A small sound classifier, trained from scratch.
Data: trained on chords played on synthesised instruments, 52083 training examples, 60.0 epochs.
Rows from block 3 of a small sound classifier, named by matrix and row number. Rows with one number belong to one neuron. Each number is 128 + 32 x the weight over its row's rms, rounded and kept within 0 to 255. All counts start at 0.
After each neuron's rows are labels from the 100 clips, of 14848, where the neuron reaches its highest value: "top examples" is what is common among them. Only what is clearly more common there than usual is listed. The data: chords played on synthesised instruments. In brackets: how many of the 100, against the usual share in percent.
# fc1: MLP up (model.blocks.3.mlp.fc1.weight, 512x256), inputs 128-255
# fc2: MLP down (model.blocks.3.mlp.fc2.weight, 256x512, transposed), outputs 128-255

fc1.350 [112 141 142 139 137 123 151 133 182 164 104 123 127 153 122 159 172 106 151 117  67 128 111 118 171 132  98  94  94  75 142 123 105 145 104  93 131 151 115 126 141  65 103 134 145 155 155  63 110 143  56 160 146 121 113 117 133  96 159 111 102 149 130  93 157 129 102 172 127  79 168 197 115 177 170  68 184 109  98  70 102 180 134 116 106  95  99 143 137 212  71 153 138  98 188 123 172 137 178 155 209 126 148 101 144  94 120 130 107 112  89 110 125 132 135 147 133 104 157 103  93 151 103 167 156 139 179 132]
fc2.350 [182 113 127 137  87 135 114 127 174 154 213 141 123  97 111  82 178 125 138  99  87  67 104  76 137 182  84  45 166 122 160  81 136 156 188 111  80 143 144 135 125 104 109 158  97  94 114 140 132 170 176 175 142 123  99 104 137 153 123  44 168 139 103 161  93 100  91 174 126 122 118  63 182 125 122 131 108 108 171  87 145  69  79 183 167 160 135 147 120 108 181  66 143 138 146  95  95 128 156 105 112 140  95  68  99 112 100 131  84 109 126 115 178 115 108 143 151 135 100 149 184 134 152 169  92 153 162 195]
top examples: arpeggio (75 vs 49.4); vibraphone-like (36 vs 8.6)

fc1.125 [150 153 113 163  95 180 203 144 117 137 161  69  96 150 151  63 108  88 112 187 161 158 107  51 155 155 143 101  79 130 122 104 127 120 177 132 189 216  93 170 148 166 116  97 147 161  92 112 121 163  86 120  69 116 117 161 136 127 123 127 135 156 101 153 160 131 223 115 157 188 158 114 130 186 127 134  67 151 144 159 125 117 143 180 152 158 132  84 158 143 101  92 166  94  80 145  59 167 153 130 118 148 153 122 151 100 103 144 130  97 132  76 164 168 106 128 108  86 122 134 162 177 102  91 126  70  60  99]
fc2.125 [156 199 152  86 159 138 126 142 130 156 222 121 147 117 104 174  83 122 171  63 136 127 164 114 156 156 127 125  59 154 145 140 110  99 136 114 134  27 163 175 102 154 166 110  63 134 122 155 145  96 102 138 108 153 173 106 180 113 172 101 148 138 123 180 100 103 143 143  98  74 131  73 130 122 121  89  40  74 101  82 144 148  90 135 111  90 147 125 121 160 145 111 150 101 132 161 153 134 141 148 117  85 135  87 180 128 106  83 110 109 154  90 113 165 117 139 104  94  90 113  89 152  73 165 120  79 100 125]
top examples: plucked string-like (31 vs 8.4); mains hum (25 vs 7.6)

fc1.363 [156 121 144 103 160 144  98 156 135 107 141 140 155 153  61 122 187 109  61  43 123 143 148 136 131 144 130 116  94 116 138 147  93 132 109 184 139 110 144 170  96 120  90 154 131  90 112  88 140 105 143  65 124 183 110  80 136 150  99 126 149 193 171  92 115 120 136 129  74 113 105 179 159 102 155 125 114 131 119 104 112 141 166 156 111 107 145 100 156 145 163 101 140 181 122 141  90 111 131 178  91 117 134 128 135 132  81 165  75 182 119 111  83 145 108 128  86 147 139 151 182 149 119 113  83 119  97 159]
fc2.363 [112  84 171 142 116 100  66 105 126 127 143  96 190  73 170 138 112 157 130 127 172 165 144 161 196 131 117 111 140 164 157 145  90 124 133 133 125 137 118 110 154 128  94 105 122  72 135 131 167 210  74 137 121 134 127 127 101  90 141 128 143 110 102 204 117  70 140 101 202  94 180 146 163  98  80 135 151 149 116  81 153 129 102 129 173 191 104  99 133 114 121 130 114 163 119 108 148 141 157 134 144 106 140 112  79 169 208 117 133  99 139 166 149 107 170 120  90 169 113 117  93 161 154 126 111 112 157 123]
top examples: piano-like (53 vs 8.4); harpsichord-like (42 vs 8.3)

fc1.126 [161 117 150 122 136 118 166  90 113 105 143 100  51 198 132 108  56 129 123 116  89 153 170 149  68 178 124 165  87  90 135  84 138 138  97 119 140  95 151 148 154 135 117 115 138 137 143 124 138 133 133 120 117 135 152 139  96 125 151 111 132 196 164  76 128 132  77 126 116 151 144 134 170 129 144  86 134 126 117 104 176 121 115 170 167 154 122 134 156 154  37 240 158 149 136 191 116 103  95 122 101  99 103 122 111 101  57 108 130  77  90 162 146  87 126 122 131 118 168 164 142 149  91  62 124 156 106 140]
fc2.126 [126 152  98 128 126 115  86  95 150 130 122 133 121 120 150 113 146  97  99 134 112 132 160 152 107 139 174 148 168 112  96 167 155 137 118 141 102 125 149 123 135 174 181 181  98 147 127  90 123 116 102 232 107  71  92 112 135  74 135 145 133  81 155 141 134  54 143 173 157 126  97 120  92 137 122 125 187 192  59  73 177 148 118 127  44 116 106 115 138  71 146 160  79 115 114 123 140  93  98 103 109 120  75 106 177  68 168 108 119  96 160 101 108 166 130 122  67 148 143 116 196 157  97  75 132 138 120 123]
top examples: pink noise (30 vs 7.7)

fc1.223 [116  79 154 123 117 118 105 128 159  52 132 125 179 103  64 129 162  57 173 114  88 116 114 102 143 137  56 119 207 120 133 157 120 136 158 171 153  53 172 114 128 148 135  94 164  88  90 135 142 139  96 171 165 106 157  61 127 138 130  97 197  44  78  84 176  99  94 127 141  75 152 144 120 144 131 130  74  97 133 136  97 130  91 119 123 120  81 128 100 154 166  85 173 162 101  52 130 107 151 125 168 101  95 149 183  96 151  88  86  55 175 109 139 114 134 106  78 158 101 134  86 122 124  98 124 149  64  89]
fc2.223 [112 136 104 130 114 107 155 122 128 140 149 141  57 100 138 114 107 139 119 121 137 166 209 144 153 130 113  68 108 160 175  99 110 121 143 135 153 119 169 210 136 136 195 156 118 151 204 105 113  63  76 150  88 116 168  68 114 138 114 128 162 131 152 131  97 128 153  85 138 104  85  71 134 112  91 146 132 103 146  81 129 124 139 152 119 107 141  92 134 156 139 110 164 100 126 167 160 140 118 158 144 123 136 172 136 128  68 156 166  89 172  97 116 141 127 136 136 142  71 154  90 155 132  62 161 105 122 130]
top examples: piano-like (95 vs 8.4)

fc1.21 [136 142 105 101 139 149  88 104 195 123 154 122 140  91 224 130 161 110 123 181 112 120 129 116 116  93 134  93 170 126 232  99 154 132 125 109 119 132 128 118  67  81 142 108 122 126  69 189 193 180 137 149 113 105 126 164 127  65 163  98 157 112  76 108 139 177 162 103 119 137 107 107 153 112  93 117 151 132  83 140 154 125 108 124  84 108 118  63 123 158 150 119 147 182 100 116 107  91 119 159 149 173 140  25 144 112 145 105 136  87 105 112 122 113 149 145 116 189 125  93 121 137 153 173 108  60 202 173]
fc2.21 [120 100  70 199 103 195  88 153  66 130 148  73 158 105 100 100 167  76 163  98 133 120 135 126 139 148  99 120 134 101 123 118 147  86  75 124 147 188 142  62  78 107  59 139 156 185  88  93 136 163 186  98 125 123 101 151 178 146 131 117 118 142 139  85 138 166 182 137 171 103  88 127 163 177 164 154 109 120 137 119 124 121 125 122 102 162  26 104 160 160  71 161 136 134  73 120 143 104 106 158  99 137  88 127 131 142 174 130  65  89 115 142 116  69  94  82 109 144 100 170 125 127 169 156 180 101 110 150]
top examples: string section-like (81 vs 8.4)

fc1.252 [ 86 179 161  85 112 159 120 129 143 160 135  56 132 139 142 158 141  81 132 165 121 107 140 125 123  66 127 120  73 133 169 120 171 157 159 107 125 151 133 126 146  88 166 218  75 163 116 140 142  93 127 140 122 155  94 142 112 142  95 175 146 184 143 140 128 152 106 169 134 122 159  95 169  88 126 135 142 121 145 166 133 124 170 148 162 210 107 144 124 142 117 148  76  69 143 127  89 115 116 113 100 123 172 170 108 116 130 208 172 136  78 181 111  84 111  83 143  87 158 153 103  89  95 157 165 110 177 198]
fc2.252 [122 130 124 166 146  94 137  84 158  74  91  86 105 106 122  92 146  98 148  69 113 103 213 159 107 198 158 156 138  76 131  36 158 140 110 127 144 125 176 118 115 115  87 150 159  89 120  79 101 107 148 114 138  86 129  44 105 105 128 138 163 136  77 123 126 203 101 120 138  88  97 137 186 149 125 117 158 117 193 134 126  71 131 142 143 153 120 161 115 156 195 134 132 157 169 119 130  88 105 143 122  99 177 133 146 112  59 136 123 149 151 137 129 106 117 161 106 124 137 132 127 106 144 140 143 146  80 164]
top examples: string section-like (85 vs 8.4)

fc1.118 [117 129 101 182 144 136 144  86 105 152 123 147 100 156 154  99 125  60 103 138 179 145  95 110 113 109 177 171 136 180 118 138  95 143 136 106 122 138 123 196  82 176 161 106 144 169 159  96 168 113 161 141  90  85 141 157 179 125 212 168 109 121 135 120 176 129  84 137 190  73 151 135 137 115 157 145 163 124 129  99 115 130  88 182 162 148  99 102 131 118  81 143 104 172 110  94 196 154 114 153 134 139  95 103 124 135  90 137 177 201 154 147 129  58 167  70  99 178 115 194 136  99 167 152  91 152 139 141]
fc2.118 [136 129  52 130 167 107 110 119  96 113 117 117  66  96  81 128 141 136 106 108  86 149 171  99 142 112 159 109 119 148 140 124 149 173 125 157 106  59 144 101 157  94 146 124 115  96  99  81 174 159 136 171 148 105 147 126 161 149 142 147 105 123 121  70 112 149 134 124 163  83 143 133 159 136 136  36 141 126 103 124 129 124 117 102 135 103 115 100 123 142  94 153 151  95 118  71 118 141  97 149 141 149 101 101  84 124 105 120 157 151 140 101 101  79 117  92 164 124 151 142 125 158 143 109 159  69 130 145]
top examples: saw pad (32 vs 8.5)

fc1.65 [146 130  83 118 165 115 177  88 129 111 108 116 109 216 152  64  89 182 134 111  85 127 179  74 135 150 101 103 142  82 180  84 150 152 104  98 138 182 194 159  93 135 113 158 131 183  87 127  77 178 123 129 123  72 137 115 108 135 208 101 117 133 178 128 123  77 136 166  85 125  79 138 122 112 148 113 100 145 105  81  78 144 170 164 156 180 124  94  57  92  89 154 185 116 132 145 181 149 107 110 125 116 162 108 112  87 109 147 210 166 145 160  97 102  91 160 114 143 136  79 110 159 107 109 114 117  86  68]
fc2.65 [196 108  77 108 156 133  88 198 134  65  88 150 131  81 150 142 130 164 110  85 105 102 157 123 180 102 148 115 174 176 126 142 185 120  30  59 137 117  79  95 154  97 125  84 173 147 141 136 101 153  97 102 156 109 126  80 157 124 129 114 103 139 103 108 138 189 143 153 121 194 207 187 114 137 128 155 111 166 132 140 166 132 170 134 152 131 166 131 127 113 149  74 119 106 106 152 144 156 151 138 178 114 125 144 159  95 119 121 122 109 109 110 192 128 127 155 121  98 168 119 166  86 147  61 117 129 108 143]
top examples: piano-like (32 vs 8.4)

fc1.165 [137 124  72 119 145 150  61 141 145 195 134 110 112 113 106 130 121 191 109  73 154 150 159  76  72 150 152 106 146 123 100  89 136 127 131 149 185 100 140 166 129 167  88 165 113 105 141 121 130 111 142 122 189 136 112 141 185 126 120 138 176 158 150 126 129 152 152 158 193 124 146 131 127 193 141 105 125 194  99  64  98 159  79 114 120 124 153  81 135 151 123 149 116  92 134  84 104 155 102 140 139  93 132  87 127 120 108  81  96 163 187 103 201 191 121 123 112 167 132  71 154 146 120 142 150 102 131 174]
fc2.165 [149 128 173 139  98 101 133  96 132 102 145 128 122 146 147 121  85 102 127 148 128  94 105 129 119 126 117 116 111 126 110 154 155  99 132 200 137  93 135 133 112  89 144 100  52 127 175 145 132 169 122 146 123 152  69  55 154 114 119  67 158 169 132 123 155  87 174  77 101 176 191 119 148  92 163 165  79 131 146  84 100  72 124 113 164  98 117 123 107 136 117  94 108  71 128 131 141  90 202 103  72  97  82  92 123  93 152 121 142  76 101 108 138 126 136 113 190 124 167  94  98 144 161  99  98 149  77 152]
top examples: pink noise (26 vs 7.7); clipping (25 vs 7.8); text has "clipped" (25 vs 7.8)

fc1.467 [166 151 137 180 172 158 132 155 171 171 130 142 150 129 128 136 127 108 154  54  68 124  79 102 145 131 134 131  84 147 122 122  93 128  97 137 148 164  81 118 116  95 167 109 134 157 126 131 125 194 127  99 173 134  90  91 116 141 140 145 113 112  97 105 140 153 111 142 146  89  91 105 218 140 137 119  99 202  81 151 145 111 118 140 151  42 161 141 103 108 155  98 113 101 170 136 130 101 140 148 153 149 130 163 130  75 121 125 141 200 124 112 140 100 168 160 120 166 120 150 165 128 103 105 134 127 135 125]
fc2.467 [159  60 153 176 134 129 126  74 150 165  94 181  94 149 114 188 154 144 125 138 100 142 108 112 125 119 144 157 128 169 160 148 105  98 154 155 179 160 149 125  77  89 138 126  83 141 135 140 127 103 133 125 103 139 152 121 125 102 141 172  33  79 138 102 189 112 158 132 129 119  95  74 123 141 101 163 163 101 141  85 127 155 116 121 145  96 145 134 125 161 121  71 113 123 161 124  93 146 138 124 145 112 118 138 163 110  94 129 152  99 169 161  76 129 138  63 100 146  88 110 139 144 181 137 132 143  77 129]
top examples: string section-like (38 vs 8.4); saw pad (37 vs 8.5)

fc1.391 [166 164 145 176 128 149  98 118 141  63 141 130 160 128 106 162 151  95 146 130  80 113 140 149 148 149 119 125  84  58  65  89 104 173  91 154 140  83 150 144  94 140  77 127 168 107 112 164 127 150 139  93  78 132 139 151  64 143 143 126 123  98 124 152 129 113 110 174 187 142 130  79 105 104 149 162 174 127 143  94 139 114 157 137 225 165  95 139 186 111 100 159 144 131  90 154  93 148 160 135  92  54 122 116 170 129 146 112 100 133 112 150 138 131 110  88 129 136 117 124 153 135 150 186 146  99 162  36]
fc2.391 [167 148  83 141  92 114 162 113 179 181  94 140 127 192 112 107 156 152  47 180 127 132 181 134  89 146 128 163  93 109  96 116 136 163 101 135 149 150 103 119 156 174 139 177 120  97  97 118 156 131 175 138  66  93 118 106 181  72 121 142 158  80 102 105 110 180 111 113 129 118 134 135 104 112 170 128 174 135 154 116 132 192 154  98  90 124 133  99 106 149 165 146 152  81 175 111  80 160 188 127  89 129 154  62 129 121 127 138 171  86  87  74 128 147  89  90 173 144 134 111 102 144  81 139 170 113 111  96]
top examples: pink noise (49 vs 7.7); white noise (41 vs 7.7); instrument: marimba-like (29 vs 8.4)

fc1.225 [137 154 140  92 131  80 152 123 165 119 181 120  90 107 140 137 109 184 114 108 119 132 152 102 107 128 157 120 161  84 138 170 151 118  93 130 155  96 150 194 175  89 132 111 146  72 110 168 151 153  69  92 151 128  99 134  82 163  77 131 105 150 100 125 134 133 138 137 111 101 128 156 117 134 105 137 138 157 165  74 139  64  89 177  51 166  94 115 141 119  98  79  97 183 152 111  98 155 128  70  61  95 129 191 123  96 154 109 103 146 111 150 137 128 141 137 120  84 117 105 178 150  77 140 158 140 135 114]
fc2.225 [142  95  53  81 136 133 176  90 128 183 150 140 119  97 170 146 195  97  94  87 148 115 125 163 107 164 194 105 163 186  81 119 113 135 138 124  89 107 176  92 131  94 153  87 158 196 139 151 128 188 125 139 188 153  72 142 186 127 124  94 150 147 108 148 160 132  93 157  96 146 124 157 103 162  63 207 121 154  83  89 161  86 156 107 163 154 109 138  94 123 121 137 131 143 154 139  73 107 154 167 132 162 122 139 105  79 109 138  73 154 176 139 177 116 150 150 169 150 120 152 155 135 116  85 109  96  61 129]
top examples: piano-like (43 vs 8.4)

fc1.450 [ 93 164 107  92 169 120 128 171 148 104 141 119 112 115 160 108 130 105 106  91  78 112 146  75 115 142 115 216 167 174 100 168 132 150 131 124 123 123 116 172 131  87 114 127  93 104 135 150  89 103 100 103 105 151 154 104  91 139 123  80 149 209 146 148 209 112 182 119 165 120 203 168 128 137 174  85  86  78 127 121 138 113 166 154 139 213 150 120 163 177  75  89 108 117 169 172 147 144  76 149 117  91 147 170  93 117 138 106 120 193 117 159 119 180 178 189 112 138 161 113 159 144 140 101 118 119  96 151]
fc2.450 [ 94 167 125 164  99 155 133 152 153 116 120 106 159 157 135 159 109 135 154 156 126 151  52 218 156 114 118 161 148  93 204  82 164 163  90 153 140 133 152 155 106 140 101 137  77 133 158 154 119 125 115 170 176 107 126 103 114 142  81 126 128 207 114 162 176 113 154 177 150 147 138 142 127 168 164 101 104 165 159 152 169  98 120 156  86 112 141 133 153 139 126 121  85 124  82  89  93 121 138 125 147 117 149 113 127 120  98 199 113 111  85 146 121 150 127  97  65 107 154 165 118 133 138 141 140  68  92 138]
top examples: plucked string-like (54 vs 8.4)

fc1.288 [141 146 160 121 112 138 132 142 146 129  96 132 133 121 102 133 114  68 135 122 119 195  35 100  93  71  58 144 144 126 129 121 147 131 105 105 185  47 140 165 161 106 153 125 119 109  61 108 156  82 127 121  97 133 114 137 101 135 127 105  76 131 145  91 124 146 130 134  82 161 135 105 129  94 144 114 158 120 121 110 139 114 129 165 121 181 126 207 127 155 106 149  85 111 174 115 193 115 123 103 129 134 201 123  47 177 117 154  99  47 108  67  99  84  85 130  95 117 108 110 151 101 147 127 159  92 110 136]
fc2.288 [143 156  88 133 115 119  67 101 149 154 139 123 157  96  72 150 117 102 104 131  89 136 145 185 126 178 121  88 118 132 159 120 102  80 186 114  84  72 215 119 187 108 180 155 111 124 116 145 110 128 143 132 138  88 124 129  78 128 143  94 110 112 163 121  67 120 120 157  61 133 142 156 176 173 116 137 120 117 118 158 112 136 140  67 110 101  44 108 124 164 134  83 156 123 142 115 163 108 171 121 182  88 113 172  99 146  73 136 110 127 149 105  53 142  99 121 147 119 128  92 162 118  98 140 135 109 178  98]
top examples: plucked string-like (75 vs 8.4); text has "noise" (35 vs 15.4)

fc1.466 [198  75 118  85  58 109 154  80 134 147 180 133 127 171 166 141 113  83 123 105 116  88 152 175 139 102 108 114  88 130 138 113 130 142 134 150  74  90 130 174  87 129 121 140 133  90 129 134 158 132 111 100 150 149 166 122 153 127 115 142 101 111  78 134 157 157 151 157 121 135 165 136  76 150 110 211  83 106 118 133 165 117  88 122 126 190 157 120 125 173 119 142 146  63 133 169 134 116  78 164 163  88 105 138 124 131 142 211 151 105 198 110 132 139 148 132 144 176  95 183  95 150 119 131 139 149  75  23]
fc2.466 [115 123 127 110 187  96 111  57 102 123 100 157 144 190 144 157 108 110 114 185 132 175 171 127 115 102 103 141 172 135 144 154 114 113 109 123 158 138  94 157 116 156 163  70 120 117 143  90 133 177 184 175 160 131 213 106 139  87  80  79  94 117 147 162 130 174 153 156 137 124 124 135 131 124 138 189 129 151 130  96 183 135 189 126 186 183  77  99 158 128 110 130 135  61 120 164 162 100 158 136 156 145 140 104 159 141 160 123 116 124 155 167  86 161 126  69 155 119 183 160 159  93 136 134 118 115 100 161]
top examples: arpeggio (81 vs 49.4); plucked string-like (26 vs 8.4)

fc1.135 [147 105 182 127  99 128 144 109 134 147 150 125 165 101 129 134 140 149 185 184 124  54  39 107 138 115 143 143 120  88 135 146 101 193 180 126 119 119 149 123 162 133 145  98 170 124  99 144 145 122 168 125 144 107 134 107  99 136 158  81 118  50 110 151 120 126 159  75 108 136 179 133 145  94 120 135 153  94 150 103 134 188 164 150  98 128 162 158 115 107 120 104 158 155 127 115 151 148 142  72  96 136 170  92 111 132 138 129  89 162 115 112 139 104 158 137  99 102 176 108 146 159 123  90 147 116 108 164]
fc2.135 [ 80  96 145  98 181 123 177 148 106 118 135 131 156  88  65 133 126  98 124 100  90 143 119  95 100 124 103  99 113 133 124 158 105 152 133  99 110 108 146 151 162 121  87 130  83 106  90 126  82 114 203 163 116 121 148 131  90  73 131 117 117 133 134 105 151  88 127 190 159 157 121 134 161  55 166 120  95 142 147 125 132 102 133 101 115 134 116 127 163 215  57 171 162 169  96 114 164 150 175  89 130  74 133 113 147 126 141 161 142 138 149 112  90 122 110  86 111 203 141 141 152  79 135 134 187  90 138 170]
top examples: plucked string-like (44 vs 8.4)

fc1.41 [150  95 104 147  82 147 150 164  84 139 127  82 211 117 109  65 116  75 131 136 165 169 156 128 167 145 100 126 179 137 181 126 176 173 123 116 126  94 170 143 106 111  91  69  71 102 158 134 115  99 142  94 105 139 152 119 188 145 144 147  93 110 129 147 140 123 204 133 110  94 184 152 110 140 133 132 177 141 159  98 131 107 110 224  87  96  98 122 145 161 101 120  91 118 162 118 184 114  61 150 127 123 120 109 127 114 121 113 105 114 119  98  97 127 129 119 125 125 127 167  96 119 168 167 128 129 117 110]
fc2.41 [104  75 112 100 164 155 106 129 196 146 128 143 155 134 194 113 119 209 116 169 138 114 120 139 126 150 176 158 156 123 190 104 101  83 145 157 162 107 170 120 158 138 115 139  92  46 137 151 123  92 174 121 181  67 128 176 138 119 164 127  94 177 204  82 112 158 104 125 147 108 109 155 103 134 132 103 148  70 198 113 182  88 173 160 122 145 159 188  73 111  56 198 124 139 153 140 165 149 119 132 127  84  87 145 140 112 160 165 158 137 160 152 162 129  98  80 118 146 105 130 100 122 125 121 124  81 159 150]
top examples: plucked string-like (92 vs 8.4)

fc1.127 [ 72 115  93 126 113 109 130 106 138 117 118 135 152 116 140 126 112 109 143  75 136 203 188  89 111 105 166  74 141  90 131 115 131 114  80 184 108 130 156 135 152  89 145 114 105 134 112  92 128 148 156 169 115 112 130 144 160 151 146 124 133 120  79 142 107 189 117  87  73 157 106 143 153 120 173 140  84  44  55 107 159 211 158 161 111  74 115 147 137 176  80 119 203 148 158 184 100  76 113 114 114 135 160 117 116 104 137 145 190 103 118 142 102  99 150 116 105  88  31 105  79 138 195 110  91 141 123 150]
fc2.127 [ 95 148 149  71  94 118 109 118 199 106  65 141 112 178  42 204 175 122 162 173  83  99 129  81 114 140 151 135 131 102 185  79 107 131 100  75 134  96 110 121 144 162  71 106 148  80 104 141  52 112 155 130  92  87  79  89 148 114 155 122 136 122 122 135 157 166 106 112 168  94 132 110 141 162 157 146 174 140 176 114 128 131 153 150 147 135  84 116 147  99 110  79 118 199 113 103 178 122 180 115 138 113 131 119 129 136 103  98 171 135 112 136 123 114 104 141  84  82 123 146 112 107 136 112 107 117 118 129]
top examples: string section-like (99 vs 8.4)

fc1.25 [149 142  94 119 147 192 130 129 137  93 116 196  55 220 104 159 122  98 156 154  91  97 159  70  87 141  88 162 106 138 123  91 163  72 142 109 145 188 116 157 151 106 148 115 135 133 103 181 113 137 168 134 134  64  78 140 140  84 151 137 117 110  90 190 168 134 136 161 104 206 108 147 144 123 132 125 145 109 143 143 142 136 118 168 131 176 134 131 140 136  79 122 137  59 140 165 119 150 169 126 111 133 125  86 201 151 147 127 101 140 170 181 219 133 100 159 137 159 119 135 138 114 163 109 150 130 141 150]
fc2.25 [165 104  74  54 135 111 131  99  75 150 144 118  49  87  92 148 164 114 139 153 109 165 137 117  99 149 134 179 123 133 144 153 163  96  98 178 134 138 128 140 167 128  97 149 112  87  76 135 127 178 153 128 109  79 171  88 185 132 165  65 106 194 168 109 143 134 125 104 113 164 123 111 118 115 130 160 166  84  93 118  74  97 100 129 156  83  89 141  86 119 136 129  90 134 113 117 125  92 149  66 213 133  88 139 191 154 176 141 147 122  84 125 115 144 176 129  87  99 197 146 137 122  96 136 164 142 118 128]
top examples: saw pad (77 vs 8.5); playing: arpeggio down (52 vs 24.3)

fc1.490 [118  84  83 137 138 160 133 114 151 146 138 128 143 151 127 159  81  97 153 156 142 153 174 140 102 173 110 141 137 137  95  86 184 162  98 101 131 116 132 167 144 191 106  73 124 124 106 139 156 103 128 129 117 167 115  86 170  70 103 203 141 169  33 150 102 111 138 185  93 164 164  75 157 160  99 102 116 149 160 149 116 120  83 122 156  75 118 136  95 162  14 173 166 135 143 169 130 186  74 191  62 120 115 155 163 192 161 108  78 133 120 137 113 124 154 119 174  96  54 138 116 125  90 114 152  75  84 131]
fc2.490 [129 138 120 136 172 164 143 159 111 125 117  47 148 151 165 111  88 129 132  93 114 137  91 117 147 153 103 117 171 140 114 144 114 154 155 137 125 100 174  57 151  89  82  52 101 145 100 124  98 124 136 177 119 116 140  73 145 143 126 125 135 128 147 153 154 170 103 115 130 135 171 129 163  73 107 110 131 127  88 154 138 123 114 153 151 105 164 101 134 186 165 116 170 154  97 135 132 137 134 136 122 167 154  61  88 150 201 152 145 118 126 167  76 110 116 131 130 129 139 117 159  97 141  88 115  81  58 151]
top examples: piano-like (61 vs 8.4)

fc1.220 [155 140 113 156 164 144 168 103 136  81 119 216 171 157 182 160  96 137 111 143 157 166 162 185 107 135 113 158 122  79 114 126 165 130 127 128 127 146  91 152  48 177  88 162 104 211 147 132 135 188 169 144 141 122 151 112 100 110 160 133 127 113 150 128 150 196  90 167 159 164  97 135 148  90 109 139 128 103 101  78 180 146  91 180 123 122 135 110  84 145 103  95 131  96 130 153  98 106 161 129 166 205 111 155 177 108  81  72 134 153 177  98 168 108 171 152 160  71 190 114 101 118  99 142 123 159 134 158]
fc2.220 [ 79 165 102 146 140 129 164 135 144 178  49  88 114  91 125 198 119 173 192 128 111 115 103 140  87 187 116 178  90 102  97 177 105  67  75 130 176 117 115 135 109 125  78 122 144 126 122 147 155 152 141 113 149 133 129 139 128 121 147  96 113 129  24  97 133 104 138 128 187 164 115  89 147 135  90 181 191 174 165 102  86 153 137 126 123 145 141  89 156 173 130 102  95 157  80  99 152 147  64 128 134 141 129 142 110  80 151 133 138 141 148 163 137  79 122 110 127 178  87  95 126 163 186 179 130  86 143  66]
top examples: string section-like (53 vs 8.4); saw pad (37 vs 8.5)

fc1.468 [163  58 121 175 163  99 119 120 128 134 177  69  71 182 106  80 150 116  86 179 142  82 193 141  98 171  89 110 176  51 126  89  92 156 125 148 152 135 136  73  71 184 130  96  32 115 101  90  72 108 150 106  65 128 127 134  90 147 158 146 149 100 129 151 139  67 130 126 129 104 140 146 139 125 142  73 126 159 135 108 175  81 107 135 113 172 119 136 165 115 142 137  98 120 180 192 173 106 158 172  66 159  76  92 159 107 115 131 172  55  85 109 167 118  65 107 123 142  75 154 143 143 187 128 141 170 117  76]
fc2.468 [109  92 108 106 207 103 107 181  61 130  79 136 120 135 140 143 167 147 140 106 202 122  64  80 145 134  86 172 142 114 134 116 144 131 148 119 112 152 170 130 184 111 104 118 139 144 141 176 132 179 189 168 134 153  94 134 100  78 125 152 100 159 124  74 157 121 150 168 179 134 126 119 104 148 178  91  73 141  84 164 123 164 149  61 138 100 171 135 164 148 154 106 106 144 118 120 155  75  85 131 123 127 108 127  85 110 164 144 119 104 115 182  66 120 129  88 165 132 108  81 178 131 103 115 153 140 154  65]
top examples: arpeggio (84 vs 49.4); playing: arpeggio up (60 vs 25.1); plucked string-like (31 vs 8.4)

fc1.273 [ 96 145 128 142 134 181 172 119 100 120  94 139  58 135 127 117 135  63 105 146 127 100  86 106 178 143 166  92  99 120 153 195 133  79 154 179 124 116 208 131 135 170 126 148 167 170 110  90 139 172 163 140  91 106 103 130 124 160 157 155  99  83  91  99 115  92 151 185 183 151 125  97 133 141 164 124 107  74 105 104 120 139  88 162 156 100 149 187 136 142  91 136  69 125 125 130 142 130 167 193 137 141  95 115 118 163 102 141 109  80 126 137 120  86 173 122 113 147 172 168 144 132 100 187  88  89 139  72]
fc2.273 [142  75 101 154 132 122  27 145 106 121 147 119 162  52 150  86 185 111 133 128 114 132 152 113  50 167 129  48  95 146 107 101 112 139 131 109  87 118 143 161 173  53 122 139 152  91 162 154 154  80 210 113 105 121  79 144  81 134 117 159 106  96 184 147  96 138 129 123 184 168 123 166 121 143  81 135 118 187 139  98 140 177 116  81 147 127 154 129  90 125 136  68 115 110 177 165 118 135 128 118 117 149  95 143 121 104 135 190 112 173 157 153 101 110 104  48 108 114 102 156 145  79 132 110 147 141 142  70]
top examples: string section-like (43 vs 8.4); muffled (low-pass) (33 vs 12.1)

fc1.193 [123 139  79 139  66 135 133 128 127  77 169 192 115 155  78  66 144  77 166 137 114 144 117 124 138 119 119 178 146 127 202 125  51 169 117 125 131 133  63 106 132  96 158 110 110 103 116  85 127 118 135 116 135 189 129  54 186 189  90 132  91 147  76 137 135 101 132  99  84 155 128 137 142 170 181 102 139 120 115  95 121 124  90 145 138 148 119 144 157 178 146 128  87 109 103 107 130 138 179 143 140  70 110 157 161 201  83 126 107 122 117  99 126 117 154 130 128 107 161 183 108 158  72 128 120  95  84 131]
fc2.193 [ 98 136 140 122 105  99 151 149 140 106 187 132 115 154 145 122  99 152 176  97 127 147 136 126 134 116 115 126 100 167  96 164 192 116 148 134 124 141  87 143  99 108  94  95 127 156 124 129 134 203 120  83  95 164  59 181 122  94 117 148 166 120 167  78 142 134 132 158 167 107 140  75 159  78  77 182 132  97 129 158  72 137 159 124 112 155 156 138 187  84  74 136 147 133 103 114 145 146 174 137  96  96 133 106 128 222 172 163 105 159  91 158 167 135 165 127  92 176  69 144 133 120  78 132 149 100 148  75]
top examples: piano-like (96 vs 8.4)